config.toml
arch = "wavenet"
model = "sound classifier"
dataset = "struck, bounced, scraped and rolled objects made by modal synthesis"
train_examples = 78125
gain_aug_db = 6
n_mels = 64
hop_length = 160
input = "log_mel"
spec_augment = false
win_length = 400
targets = ["material"]
num_classes = 6
norm = "layernorm"
depths = [10]
kernel_size = 3
stem = "single"
widths = [192]
label_smoothing = 0.2
loss = "cross_entropy"
init = "orthogonal"
residual_init = "zero_last"
optimizer = "muon"
muon_scale = "spectral"
lr = 0.016
momentum = 0.95
nesterov = true
orthogonalizer = "polar_express"
adamw_lr_other_params = 0.00097
grad_clip = 1.0
steps = 23200
batch_size = 128
epochs = 38.0
lr_schedule = "linear"
final_lr_fraction = 0
warmup_steps = 2320
weight_decay = 0.007
adamw_weight_decay_other_params = 0.01
Rows from block 3, named by matrix and row number. Rows with one number belong to one channel. Each number is 500 + 25 x the weight over its row's rms, rounded and kept within 0 to 999. All counts start at 0. Numbers have three digits each. After the name is the row's rms in percent of the matrix's.
# filt: filter width-3 conv, dilation 8 (model.blocks.3.filt.weight, 192x192x3), inputs 0-17, a 3 kernel for each
# gate: gate width-3 conv, dilation 8 (model.blocks.3.gate.weight, 192x192x3), inputs 0-17, a 3 kernel for each
# out: residual pointwise conv (model.blocks.3.out.weight, 192x192x1, transposed), outputs 0-47
filt.61 099:502486491494490512498539518507498491493510483486476493460494492524514508447551466499470497551577497496517486486474510471509498506512522501479531499521537492547487
filt.62 097:507447523490488501504463508527513524465466473502542520499438504523507481496529512530481494521459497505454494481482500456498475491516551518466460495526456552516494
filt.63 099:476469516511543485503508502513491483498498523507440470471454495500491487497487476500465501510496503529507476456477453490505558518447503548478505461483502526523479
filt.64 099:456519500469496508523455498502505488500484502532463506492512514511510511470497542502518491493468521495534464552516528522509534541506501480478556454490526477506480
filt.65 097:486465523522530540476524500492509484498466495482473497504510486496531473586522539508498486518462515510540503549532503429480487487534485497469506491477581481477525
filt.66 100:496522498540541510519482504482481495454492541531488481416494510501508481461456495467513510475535510520452514499453475494498449498504494491481523530464543478506481
filt.67 102:495505493538511484518529531498479451473457523508524530484509503490528494492476490486520480507530534470495482518512498503477509481487503503488456514563475479522502
filt.68 103:503494488491489479491480504513516492482506525524468493511477480466533496467488529526519500471496505515542453520476538540471490509497530462511511463531491549491483
filt.69 101:550518512491536507526519503499468454510519554483540516511519503466523520493484527538539498526501500517531475513497461500527487512554533511500495547522469507465492
filt.70 102:491503509519505495473486477480510504459485480513498506509522515485455479503480465518543463511520481494511496511487488525504504481492510560517525524491456492519492
filt.71 098:496466528454495484500503523525521492466545502492481505524550457476501536458500498491501517521461502511496509503488549524507529500513501489516538528468518511497471
filt.72 101:487496502489560534533495493504510470529489514543512503528445547499479474521484451510508498530527463523486478511511482488524492520499478539511552470490471507451500
filt.73 096:455491500531532472435523540517515482482446468518494541528501523502508486482518528441474516457494534471466499508544504481523517498527476441444510431459456518523539
filt.74 097:484500500476498501534462493556494494516471518476518510502524499523483501486473510512472532433518497482492480500499489540493493455545537553508494562476545485548516
filt.75 098:502492478498493529482500449493526543536527497496558490500494439486473504523506497538479528478534520490466500469490551526491511512459486572466440498526491556447467
filt.76 099:486464498514485508457462512499491527533506502493490513486530458491472520560503570471532505474477521492477488453536525506509486518456502514505537527457525468459510
filt.77 100:507483499485515506466492519525500489532518509496472470499515529458513475483525524470522542449513464515478501472508522528505544482523499510496492523514477475494523
filt.78 101:502489515535504495532431504472473530559502499486530500487562495505484512472494535553486496477528541483490496505548487499518509482495478500513457530474504493524498
filt.79 096:476502495482486509502517476514493479526510497457532541452482495465482485447470519483507525474515476475545473495445534502531499521471504509502495495475505499524496
filt.80 100:505536536501492493468506440506522541487515495483483502482512540512491492480463471484507494531528525485515479477475497472515498490513489485448522550513529526529498
filt.81 105:490466535502482512488478508529499481489522508477531481484484482517505533489529544509526490522524461491484481504494530509514549495478551515511493540501475481495491
filt.82 101:502503475457499503467477513499497502564471476484509482537514490490515537509528423506472500494509390503561509486499510525503575528522529517497496466500520484503488
filt.83 100:543517514496486481495470516524480496482494504487529512454550514487454462451501474495492465504501475457499512479518498521491494499493473570521492549542487489483478
filt.84 098:503471469493506522498527510489511529541491479467494536508470541540517499496463541479466472509544537506470512548487508491552516529514487523497507497496492474489513
filt.85 101:532503522535520536488513451526492526502485472470475504492494547531515519482485518534492472512506518515490516507509483550515492486465529497484492528533461450467532
filt.86 101:519498525480510520486462450552508511510503452547529479523518510488470481522521459491541461521481495513497510497500483517553487507535520531505514470496520491459497
filt.87 101:523491529488479474494519545514486500511500524510511479474491453483504475533533474490527512531470514485491471492514488513504529498519452534463489502486539507508501
filt.88 098:494505503500489499477462461502523518491515522518508502522456518505486492513509462457536472483477472445477472463487540487443527460511486464512509482488526459472524
filt.89 101:535519515494479498474526484499467507501497489523526490525478522522517497522497467487488522503508530506462511498535500518503482459489486546455523462465526492507513
filt.90 096:501520526505498507453482523532494537494503480522522485487560485457505507468512473453529520556512512504515485427472503471493536456528527518485489527505511490507480
filt.91 098:463495484552513513518501529494518515463534501547492534478519509476536546450541532482574534475509519492468521524494498485480480496477553458491556516537496547494511
filt.92 101:497536425515507548452498490497485501445478491533513479515528515533499527541471484483512469546495467502519472524534467454496482513488502468522511519477537518504431
filt.93 099:493491516495450480489518488498505491478536492533535533471515466505507483543514462486488496509512515499495514498505504496486519511486469469529504579524519456510496
filt.94 103:546530493509507491512514463527517525497484497485498483483501485489492510446475467438493503497488528488527467489473493511524490459482487503498511469496464440501479
filt.95 097:479487555467522488519541483483467481495529498504497487524484522504528480503481486491525514456493516496491518527509495471506531509484525514481527508461515475488503
filt.96 103:460469516479497509467515468531538507536513515505528444515537501474505447543506518525513483482517499499481517496478512477529487475462486501476476495509479488512500
filt.97 102:527504531516458502476509502488515497474464477516509506518527503450481498532444498515505474541481535516499534484496532508527544493486483499489462528521507522480492
filt.98 101:492511492485501500517538473489501504514497538499469492475517464512503495508458596551507522505528496511520498488515539483477510482489474480527505493501531491470454
filt.99 099:468497463512481504483485489528496474465495477474472461503518517485494513469484483516519511523513526479493545509503513513558499488463486451505455492479577492498527
filt.100 098:507548484508504536479498501495489497484493506457465499483504522473496532476477526527491500486475529510506496503508495506518493473516551467484511481486534501524509
filt.101 102:534549506540507497472529476507488528483499499517488499484524478519532503449555495528525462480552465481536486531527502502515529540486546499480507511464532500522484
filt.102 094:483518485500451524484496489454492486483491495465545469470516520524477498508534492462517492460467510518531508562514469516489495500496491487478506475561503493498524
filt.103 104:511532485530516535480463509535499516521489548494485499520516501501534489526496493499434430522484480523482474476482524514527473524449527453504482519480445494506474
filt.104 099:471500501495492515512495526536501496505516519475492517500484504498478484486527503518527495549513469547479505526462479515512492498516477517537474468510492516456467
filt.105 096:529535503503482547514537445464469511495507462487492499549479503532481497481471508476472527529493524507518446507462535495505531491480527523485501497490561501494498
filt.106 101:522539503506510506456475515519499476525482519489506490563496507506490492557517478533503469518521456471549466567494522500474530490506511520451486486480492488471507
filt.107 100:505481506482522492547516478510480494509465484515498484487494461523508510492465478529526479491498500472517480511505521479496513495507524541436508521522493483486526
filt.108 092:512456470537484526532477501496535517503463500461510488529497496459425465513521493495511518494537548508505505482470463524473477457491534493494537490528534498490478
filt.109 101:518505507474498484543511555489504536531478502451429510515464495524526499561425496487491511500508492465502507488494442492498539513478520552479533549511522496466523
filt.110 102:495519563530511501523521474475486514485518555463507490499512519505481519474528499551498523472499477491501492482493540561487484464463547470515505489474511549477525
filt.111 101:482465530474481514483522485515548506498479515501456461472507497542531504448512500531512485527551491526488507501524527489524492452505478491525543546530508523485509
filt.112 098:517534503513531534467529507535519478514502473512479483539538504479466515478496518464461486516500472504487507513501494472483514508471499571517512545519483511487476
filt.113 100:472507531485505464493517476468512498510523523510463510530509521561536499503505477544479524492539493510473533496493497486526505498496499500489541490471507517483491
filt.114 101:474504516508508488496491504524491488487547502472486487465482510482468457459564455498511496476508516503475491515520476518540502498491543515488527496536505513496504
filt.115 099:480508534467473490507548463492533461480496487483491524427457514486530514470525500475456468476517458489543497509474490533476484513486536519502571530567479511491528
filt.116 102:507510501478476538518529510476475512484458491488516474476511523503470496559455506514511485508556510528485456504482449474530547461506538455515475494472484481501485
filt.117 099:510517503529487500484475487487486499493504518514497535501504516522472505501468488474509498502473519512447478506476486509474492501519465525543538497499515536426492
filt.118 099:509473478473498505508478455490537511480454491540482469466552496534458509435504511525494477476500461519505463464476477489517486527479520483489496484543421482520495
filt.119 103:516519491490489544490533536515517523491479495468507494500529482452539500466465528480460511535501513493521543529492454494491484487518452554514477526498524478502453
filt.120 104:476527461508506507480489459512458502498545460510513498433485476475493492560523479538513444483434484457514478535512518501505481521485547527495485539515487537460548
filt.121 097:496476532500524493506496503474448452510495465497523524477515497504519512528580482496523488485473471494491509483506489488494504503521502487527519481486509508495505
filt.122 098:499490508556522484511531518485463469542512485505489496532531515547503528566484491510504532528479488501509438503507512497500549509473549474513523516495475456479505
filt.123 099:502485511538521510499462504481448499496515503504486494485502494488498506586489437533466501488463522546475548506575477517502458493527499492477433518489474542466559
filt.124 102:498514466492533511472468471489539489506566504513492501465493527557496483485510531486494456491494441502525507472469497501526526495514502501467490451479505471516497
filt.125 101:540514500489526519542514490487464527510496490479539510519543498531527446514585539511491519489480522510561458514470499510499504493497484434502503500478511516516515
filt.126 097:496484502488508500514486495444499487493496473497480472575501516535529507497478497494513523480454471520528472448507523518517485482512485482481475492452519513463523
filt.127 102:448474495493520514562512509514509529531498550514520519464499485503517503539495501481461513475480513479497496498527475503489514548493503490430470496487436475502443
filt.128 099:546490499487516493519520438482492493509503565513493518491480471470497543509506417478552461465476520538507488504506501530501499498507496527497536478468506498477488
filt.129 106:523555491522540493544486484499471427516507524482523520535470496495507495485534491506495526504530451459490484512491501542477493525504480499513514515457538501498517
filt.130 098:485468504492489501482523486473487508446516545529532509446539486489530472540538462508521439515427504523480513513494526466489491512470481492494500486524470517484476
filt.131 099:508457501490487505555453488526514490485466468510489457489539445493463523398456493488527512529495519530516514470456534479484491501472475488473498517498526471484525
filt.132 094:529502511506530519502469491519561497467478454518494495508473464521495526491469553471503492542488567500465467514532524532470492510553521474515525522506523486470466
filt.133 099:466493535518434471484526518502495478488529510546502519466510525529531493481488482526521455474470524472506483536480502504488496558523474480515468517504489489460514
filt.134 097:519505494505510487491559513513512484513530482506497544477506472501503522514515477515574495538500505497513463548507547502499461506532516554474474517479508486478499
filt.135 098:479517500471532462487490447498458516485481485543494524508531476475508550463474492510504476502523497487518521475490525497536493514481452463525542503532543524497466
filt.136 100:506481521484492498507507462517508500517531481435516489497544494509495490472525434443528480526522516525478532485510504495473520475509508519498500490510482503488528
gate.61 095:475460548467485509514493469521461504485521525526514546556513504504483477484503459506478507486492490502524541531475511502471486548506523522494527468479465516488496
gate.62 099:517471538475502529471532568497479501493506512489481489546483494506530540526525503507533557523471492507504501545499499435471527485502525462478514517510491510471491
gate.63 104:502479500487538492529481489531523478503497486462506538501514529496471511487493494510463499457549504487472513460494485558478517453537514475538508487517502481518510
gate.64 101:508533499509485473517498521481512509534484524538440532479527478465517533495540508512529512494549513474515500463525498513526500467522498479569494531460498499463536
gate.65 098:480511514509500479476539475510499510516470533516505520519476477498526516520500513485532474508515509514510483539504486491489502520486488554518519560505546527495525
gate.66 102:523489549510482473548491493544518486501486497506472492529466528490503492507465510513478511487478504494507512457518519533471540469465485504457508501512535544464544
gate.67 100:512510464528475478514529458491488540462479484535492501559518518481513524558467505501485503525491488475519506526466501505485497557438524524539462514557463552492479
gate.68 106:550484504466492517495507513477527501502550535499444494511511524515513492548534502527467500525515576529502500518507501503468494496442477464462464500486521560505519
gate.69 101:538521526507522488476485520479446493521534457482478519523504537509499481518467470515536519441474509527527492535472525501543493470512514496474524453510492457499537
gate.70 103:475524499470513461495468527497497523495505481475498531476487474471514541458483518523530554460490506440491475488463551527495502454521484512523475500543529460511549
gate.71 104:481480501506502510507554492488491525519515522503514544542535497454509482503502552532537503529503538539532510480502496528509484523480511512450504465491502504529495
gate.72 098:526477502511480528500519515545505537527509501458504464526471565530518466471480533524534503562512500488504511470524489486493513455503466486481518482496543471506486
gate.73 100:486487533491476506509495482489488517454488514483505480507482518479549497523508519461491491485495511523489467520462496520505489512480519466507498493492513525509449
gate.74 096:531527481514500507524511505536511467507546500532489484453467515455508491531483474521475526548464488539525537528526482533530512534493495496478555490497479475541543
gate.75 096:519483467494484537500476504513468483545495537527460503482532511535509453485435509516501479515504452503501477493489462487454484449500460568485474503477555517484488
gate.76 101:519462493496544506492469494498491520487543476526508499485523503519478477541497484493486483525486515477498506497534489541524511526499470478506509485526516449539473
gate.77 096:517507467514517499478489568491551520497498524513472456507561495474485503504507545482455504561482476487484480495502471520503465497501514501486471520528478526524461
gate.78 104:478532514472493531518483474510499476519514530508527479500482502497500490452461546517526489480511570481469473514501509502507478510455456472448509474497543486517515
gate.79 093:497463504495477488533482533500477501481534512460505472446507485518495465545459515469496489517494516483495515502466517476500498479524500491510498527469513456560478
gate.80 101:500521459504499510501492440498432542464528449523520508558475533488517462457526490506523483507504512483558486504485516540497511486500461539491485514479488518471529
gate.81 098:531511520492472461506492510488446492572493501484516505513528510467525511491475494477536499454509509475512492511550563498536489481496509506553493491489490470498504
gate.82 103:530495491463492507542525513464524478547526483534474531500457512484512494526496489541494515468507538516512475527516492547523495521517516522477477482488535469550501
gate.83 100:486492497483466523538472492503530518496466451486502498521470562502526419483487534466486496478463446507518444528485522500509513481488475502517514502521534487525512
gate.84 101:479500496496529481519471438501497497515488484477510521484488500544534520487497494502527501482481502434524530510491560493487473483492522514478561574511503466502520
gate.85 104:546480532475564484496434510494505522519508523511447506554501424514502511551501526578480531500498505493513507496489534491507510481498460511455499481430480505555502
gate.86 104:454544509488478522486486523507525503488507495491492537499498518521525512513509527447534512491538506485550489461499504500448480505478523498481514439446513514505531
gate.87 100:512497502491442536478485489483488501491513490477505514495519524546500479495507472503519497493439485557528570471501527527517489452517521520526423499511468486478521
gate.88 106:483500490509525485520462479466509516512484498517519520540497488529515500497474494522494502502527480502508470515454495512516499541471521460455525521537522532533471
gate.89 100:538500540503517510522468493496515536491519443514512534513509488485527525527510459518501489489525504476506522512530548500499531488547579456514490472480525540511518
gate.90 102:501505493520503516552480491480473515492530526480482506530509542527543467543521537513472524528497478458516464535519481507488497508552514426492474500491503496539500
gate.91 099:511488474479489529491516464510521497516499479474448504466455511501487453484495528504520540495486511493498532478528579494523487455519512530511491531490488513502553
gate.92 102:522502485520489506496506517516479504460488488535506482500482508520509482527511493484487478478504477490497536526549493489505506511487451486534555502500548513469500
gate.93 103:511531488456524514446489489468497471496470496511523493486446523495475514495478503488496513509522511488526484492484502539549474511503459540470563446527505531462475
gate.94 098:483500477510498495552512518477450492500535508526491495501550445517506513513486456506548520508445507501534528492471497462503501477484493516470472494469505531494448
gate.95 100:509476500528487485503524492492501518460492498518478526521486489520503506532447505502528482514522555477523488473495501508474509505487483535487541456471533510480525
gate.96 101:519481492472491506561489521490474509514497496470486542477496492467475486499463500504481488522527480492481510508488501500474467500489491469525520519494477523537537
gate.97 102:497465465518494525435508510498474498524522479463514542513522505465471452484481490518499529450487462473517482505545515515510511476514501537502493463505535501495520
gate.98 104:512514536486547479518522485457476493527487490519522499536498464489513496528511457532510509460486466474504499532466522493543523514506505508484525493448474489487515
gate.99 100:473508463518499521510459501479518527473458489512509516448497512524528488539465390448436522460485501481510479480507456506482488495577509503494514487468512506505489
gate.100 098:525505518524489520477486513470478505536481498481501492519475512506485533481490554544440509455465497468457457493486494499506516507505492516487539473474526511505496
gate.101 101:467464503495535516543489506496506511533496492523462541515479469530484501449532514530482508498528474509476486485484519508521484557455517503511503429506482499489529
gate.102 106:503507487534488487487490460512476525504521477492501506528544461396467523453493447481551489561533526490554525452498532515485530503468511508510483518459497504520496
gate.103 102:480512495506531535488491522515485509522519488500511497509454481489489489455525467502466480459483490509509520507497522499465490536505500474455518524532475516478499
gate.104 101:536522522498515501452548500458504526521454506487513491521491490498509505516497522462537471501522566500474494474516445494498510544503498528499492487512510458524516
gate.105 098:505520510484494527544498479485538523519501519454509567478506515484495513463481559544480520531531498476490519512501505517476466482504510469511492549527495499509490
gate.106 095:489506507484493507540481447477519479463497490430516488540521467513515528527509523522530536491503502471524478469521508488479522498484496466490537470482531513497493
gate.107 102:482514542492506431500527463520524526538475486478479486509487474505477489464506479485458501503507496524499493487515493476511506509460457529474549462498520481514491
gate.108 100:492531506461513517482447517507467483504529506512490551516501537498544498501470520512501499509516523508515475459477466525512481529519489479491518505479523490495526
gate.109 104:545537504507477452502503493502514485484492498497496494487495507518527505562525534483532508541484490452485518505476556515525487483452478532476451455485472531462500
gate.110 101:510477510522541499522493513464480563526441543490493499516526540473501494472564471526497510530434475539494524482551475485499530492508494508539525499518561458540519
gate.111 102:492457476476464503520467515500527500544516500495503551548456501463462494521500492512493555503475459480518517511507528517474506518475521507478524505473525471466467
gate.112 096:494539499503466473495515476525521531513490512479469530518494485544541491494516462498480498540545538508528490496494485449493491528538478475464502476462493522523495
gate.113 099:459511490505518528517541487487510535474504506468497458458508504534486489516538524533527483515441532490467501574519455480535493505507503508489504518478511498513495
gate.114 101:515495473487528476527504552479505462544488473567510538558485522481557532524510514489498524448519526499501490496514530515519486533489492475503498478473525483544486
gate.115 104:476486510492523466515514504509528456501492493469522500524493536526517461470532562485487506537466510487485496481497494504517513489507507516505537518494469532495496
gate.116 104:487486541502477499474529468493486489498507504521487510426555533514495477581454527485522498482473533453459520497511525511511497451485502456511515476516492497464478
gate.117 096:486511515484491490530461485506470507444512517503509504458443493507496531527481550501519526504463489483483461483476514535489516532531472475527513482510526563524538
gate.118 102:530513508495528465493473487522483508495537523481471509485467562504501486507512483489510509517451513490488498533484498507499473482495543464511566506485489525490519
gate.119 099:506548488482493464490490491526517496494509558527509515484483474481494471553511482539460517529554478513510571480466474522528471447480498477458510497471483506479505
gate.120 098:459478485519496484500493495434482521486493533503523487547510505475478527500468526463458471528448531474557442532535488486488501521480516479493570517427510517482473
gate.121 097:534523503499537448490538468491486535514559506540515513503482455497477510553503495529511521482502481501516477436499511554498495527509514529451505509489508478493483
gate.122 102:501471500484461477513482503480522513460507508491453485489495521499507549456495471512476574460468562505514428511506530481484483456486573521444549532477501471472475
gate.123 098:486482492465462477558517532434484464539492506515504517540490528509556483540473513535494514497474492523540492478530511497488516529513509526495518493489542495525489
gate.124 101:512509537535490509467521483519508482501526479510477516489493487490530548457514541531448458477502529544519480528524517494533545506513523549490489481485486547479526
gate.125 099:504499531474480516491517532449502504476511522473533510469506478514504497472539517513529519496478485544506519480517454506510521506534514518469531455486473429508460
gate.126 099:503487488479480513489507460500519504490473482512502502463452504484526507485492486486485505521542537498492502424499498510495472500465491570501530500474508489471485
gate.127 099:502505505497504480475492518538492518508525478463471484513520507535529521535526495491486517540499540458449528514545455518501489529501486528530507513508542531500535
gate.128 097:480497453529479517522471493461475481507554516516460534504481525473532503441534531491504492502470534507514439473495571505512497465517539467444560506478474508460496
gate.129 098:454484491472539494473521476491526475507513538507522530507575491522498504477513514522528491519524479468501496509450482468497495487545482524487489548510446469485492
gate.130 099:548516499478509507515525510487517477499503546507443510477508512517535515538470527514542509501533479498523512475505509535505467503504531472452531520478496527484506
gate.131 101:473533511516478532508501454535523546499472512456500525534499535533500487541461516521478521551467551497516550534465522479473435515512473505515509507500535490491490
gate.132 099:535492486480522528514516471577497506538544512499481551488520555470501472491490534529505452500494517519480492486523515537508481527486527488466537517488497530475523
gate.133 101:472442486521550496508526532515546538537481492503499544494477514537513542547525484495481559507505490494494491488510503495475498477530470469498465478504482501517515
gate.134 094:546514518514534510513498513480490488505530511496525538502485497495493498551500552500508466508483493489517478501462499525468515454484513506506556525490530533505503
gate.135 103:520502464512525538511492521529454517495502499522486524458490527545527483476528501490503470512463523502518560506507485495514511493490525476511553513511478470517483
gate.136 101:475529474487506506529471477526520526504488482527522486519550493509473520506527467515479482465533495490462482499504504511466479513513548466501522472499449478551481
out.61 097:506477505508508471506501493495478530513497492515475474490501534478547522460518465479565500534516513468488505486515467530489546492498489536516526
out.62 095:492509522500528504474435512490544530534525478500490530519478485498495530520463497511533533497499498543469516505521494462478512452487454518481489
out.63 115:493491510493513527503515522523506526495483532521478504462517513498432479482534489496497482551495518515514515441495565464469497473522500519525516
out.64 100:518546524471508489493484492465506504495498525527431482498463519480524497524471463501494491503481531478500483465499457498502485526494485496526495
out.65 095:519497517512473502468489524506434526517487484483492499465499495508534544444477548475466583540520480459524493481519455496516480511505562493488502
out.66 094:507494546471512447491474492479460489515500512512505467530507527516498486469503534488496491501526544517532486504499500467455513470450526504526560
out.67 093:478502515495503498498466477552480544518525540514501548482454539454463536433532509548524516471537515472535466487502491470487531512505493530496517
out.68 100:502503491528561515489502529461504511543505472501530502462482496514495503499530480535493504504499541478497548511531507482533479567447514478481481
out.69 105:534493515468471477528508492489495520504528515510493522478543515498462525508496489489482557463477515549481473547469476501482469487506515492483529
out.70 104:506488454506501483506523483492523485523489517472545524470478538492491541533522499519474513532522467486467498527459495497477480459508482476498552
out.71 101:537467503498475524505511536509485524486531499482518497519543486550548449481474504506504500470464503495500513480495470510472497429517514473510528
out.72 085:511510514555462516505462530476492468487481491531489478507546498515496510486480526474510484459496482497493504487525482476493454539436471483518466
out.73 096:477537496465466532466459533504523477522546486527491483455531510514498510496518509504478542555514498463513512513474515525436465459498511492502531
out.74 088:463543470511492545503507486464490469510457560509487498506495475480511502480535509496479483520496486451474507441499493504522526505531534479483530
out.75 090:516491468501469518470512484499513499523527523533543511494454494531483476515516496497503478436517510477464510485502542541495472506518540488492507
out.76 097:535491450508528499509513513494507562511532496495525473528486483572513469510534500534518536503507525495509524480498489516431467475478491488490465
out.77 089:499498493582523554465490489462491507499512490523514509475439490470487479478513480532485482492540500513499486502519521493480469523513483515464532
out.78 101:506475525528548514488521539501561492481490509489520523468553524521502508519564489531507485518493485496486504478515470494471493494483477466504459
out.79 104:545514478532465538501511475507490541455521506498533520496481521511514547507451539530544477490518506504526452514494486493514455517523524489502460
out.80 103:464495499494508500491508528564465550459460477474484463494516499486472515494511512485548496483516484489499521523484507444566515456521521511507500
out.81 095:507503479508495509477543500471501488515477473486502492530530513513477491481462523520536505466501463498497483524517478484513504501506506534513460
out.82 100:503507471498473468474508506494494475479466454506512524506542491501494514496504510475517510505536497489475517512501543493489516488496514462508530
out.83 105:439529464511520487506495527518496468491487498515534473505481502450503492483494501521481505515502547484476511513488541488487496490516530514496461
out.84 105:446495481481516499449503492478471480518505512486497515491484474533490512425490476520471518485478490553493513520505498543494464484483494504536468
out.85 105:501472502471535540493510491499505502517484494471514557483534538519514503491492486489479518521495491499467487488524511538458444506452520470490497
out.86 110:422486524503477516540518534519485515463477498490501535546489502505485504539507496455531522468499484547546543476528506481449510520493536498550500
out.87 099:508515494496478490521469533522466475484508486495487489497463499505474515464508492503485500515484526491501528519524440527528527483545500514518515
out.88 099:522501485508501474489495507544502555483537550497494498530477524489511495478518505527484512479468479464545473478446472500473503466505527489502503
out.89 101:465495519497483489478506491480504515515502524503527552518471467526501516498499551516468508511518537434482446510540524469481502501533475485484547
out.90 102:466509501506525472457489508514486512487490488506517559440494493500469514524496529515474480453510514503532483495498505486496506496544512524509471
out.91 102:527465513490489486495469525489498499530509481544501482479484517473522505509483533499508504485469465494510497459460512486501486470489486561517502
out.92 105:490487511447457505485495486513491537548506522533470483534491537499508512540487487484490483511470499516506431450499478488460527534512477494475540
out.93 107:494506512466473505524489496505501450509528504493480491467475517513474541520534506522498497485516487512522489474500471537504475463513518495501473
out.94 102:518507522490453462518475520495474494495472475535470500489469459498495467498498512535503522480561504468489453449518508502502476492518508483499518
out.95 100:490518503505501512513521450523529468515542527455455521480529500458501480505493498524504498497498533502475481533501491510549492506457524489514504
out.96 090:516515516481500504504509487537506494502481486443472492513519520460486529482458503475527534481468503495469533496550526496515519480503492514502518
out.97 095:457502497499527497484479531534540492464478490500483539522485516471531541433513483493470495559521477489467504534477516480514498499513456483442474
out.98 096:448538510486503493527500490539469535526512498521459495484527514494525499481487488469499492480479548554524528462507498478496495505503510456460509
out.99 102:499458466512498514490497504514500562540517447474494517473529513480495493491514516460503471510519504477467520486488557491521493494447498511501519
out.100 098:500468497537500495483481493529571501488473481511463488507503511482506517512439475522532471494493489491522477486475523528495515498525484569521503
out.101 113:528450489516519548541525495532524536503538502530514540516531508503473485502492471508490503512456505482484481487514456477493525489514486490473513
out.102 102:509510519468507468455512555492550523484510504485513524453543481483532511467490479525510485498529482523488484512516460513478529474476501521533448
out.103 095:489487531525470527503489490522495509493542475470471491517482514502547519532496433512478498522502503500530503532513473535531531558478451488477469
out.104 098:509524499508473507482520525480520522504506472527536456497517483516530557529490502509435459492480470485502508490466488488515500499526506544519508
out.105 096:474489554505557517492547520478491444483487530474522521525498517497512555544507519483478527496534481513498498492441524506470503520489464483469500
out.106 100:509471476508485473485508517475515485515488473543451494518520502499493506500421519452490470525554507518526472529541489490487548497491502515472518
out.107 095:501525524494474565508501490506522510480468574477510477515499491557502480474554505476497499481514476478487531495508504510515498476511523556479542
out.108 104:479485511492503526507509502481544451513469493542461475472495510519468485505515507540514456497503526556482505503526463514471505518465489519505500
out.109 106:465481462488541517491515508488495490483521495468515525505467449524500494479534513468478474474503467502520521516460476493540502468515502500503515
out.110 110:524547546517505493503492519487500526486488507506510504451477482529524530488475505496527504468486512494454528507502515517473483514548501499475460
out.111 100:472553481540464473506509507469499472498540516484479521530503448487487496502518490515485500473525500529530493513516503495496510502528501451546476
out.112 103:523498496501505446495464535509498536521520467522446509534484494499495491512522508455509489494508489500491472486498506474511563504485460492502483
out.113 108:569541513477513462450531466494533503532559550477505487529506496505509531444486506548465521499514520475473495476486534518518460500524449474488478
out.114 104:491505472498461527510518490511516504477503486544538482460513522531545513499504505496553494525506443517497505467519496495471513475499491493498463
out.115 096:494484483501502543539534487527481458576487530496509524510510502539489519517514509513533483479512489542461481515516489490514495509533491492498486
out.116 106:493501478496471496513473483497493520535532460506486492488491513485506498547507418484494474496494499528501506494490509510546518521489497491482498
out.117 095:474524532492523511533502527490483503513550542483549483494490522494500509462470508438469539471482490503481512529517492549524448481499498545491478
out.118 098:513482503535444462481497510537479485495505499503481526518503494519467455462485490499475484497530502517497511509486495510491507523491500470522524
out.119 092:491464508513485521520477494477463488492473489495521478455512507523535514484525477520515503565510462538462508508485515496494482482528519465520477
out.120 095:492563537563532533475487540491545514446527487515477484511516490514472522461477529475499488484520484488497490478511541530496493503482528493544497
out.121 096:537512496584501493462492462517514506498512486495479476482481488495483504520493509510466521513480515527567505519492482504473492512520493500484465
out.122 099:516536500518497512482539545520538500456541510496502524512487513522512449470494500490514497451512475475478502455511475474529519521482491533520513
out.123 096:504457503480501534509494541519455454491473497463508460490461480504505476487478490484471506460521475481479510494505541538508471487487492468469487
out.124 095:465472510508519536556547457477528501500495479538501548454477523521467469525517532512512523550517485513488493563502446549524478496520481523477483
out.125 104:469507470516508467436540495503509543524493493510491495542557487461516510495511552542481483473500463481501488453503474498511486484482470470437525
out.126 092:507492492543521511467508448505481505490531428492513494516519538490492519518460490520490513464525506524471509510473533477500524513535501501496536
out.127 108:530497500528491461477473497516469509502552494514492490467492513493462530508523471541483500482499507510496524476532501496480490516521496529486570
out.128 097:478535480519519518481473466498501488444493508466498489476505501509517509488508505512511516528509484488479518537498493507500531498499511529477476
out.129 093:513463491502523504531461497445504477506486552491482497479498521483497516497506515495537482522520508504482546454517472493515446487514479504513498
out.130 096:567431524568519509499500516533484522533484516509515540532510479512494507495489512488517517485532504532493436491528514518504481513508506497494437
out.131 095:497485492504507554493483542499493515528528476475514533482503477496468514463437515504534460505497529516446482477471453526488516556510497450542495
out.132 111:489489505519512438474446574479474493482463475512506523520486538570450483515507539548543465463458509470532554485495463526494512491513528517512454
out.133 094:500523494512517521495433484484515539526508458502557493537499503547527502481506553499506470499573479508512511449536527506514475498442524482466483
out.134 100:513514553500517524502504520507487512494504477513486544472513525477542487528480523516456465494473479487520519481502499525492546507497476502502487
out.135 099:496504513504452486477458532528466504498520557474476538436505525511499477507524478510534506511503517500506487433508517515474518495480479506542535
out.136 103:489542475511487521487519505509515513498535468486482528523572495494504487506520521538496511482440491490519488517516482517535485539480525512503524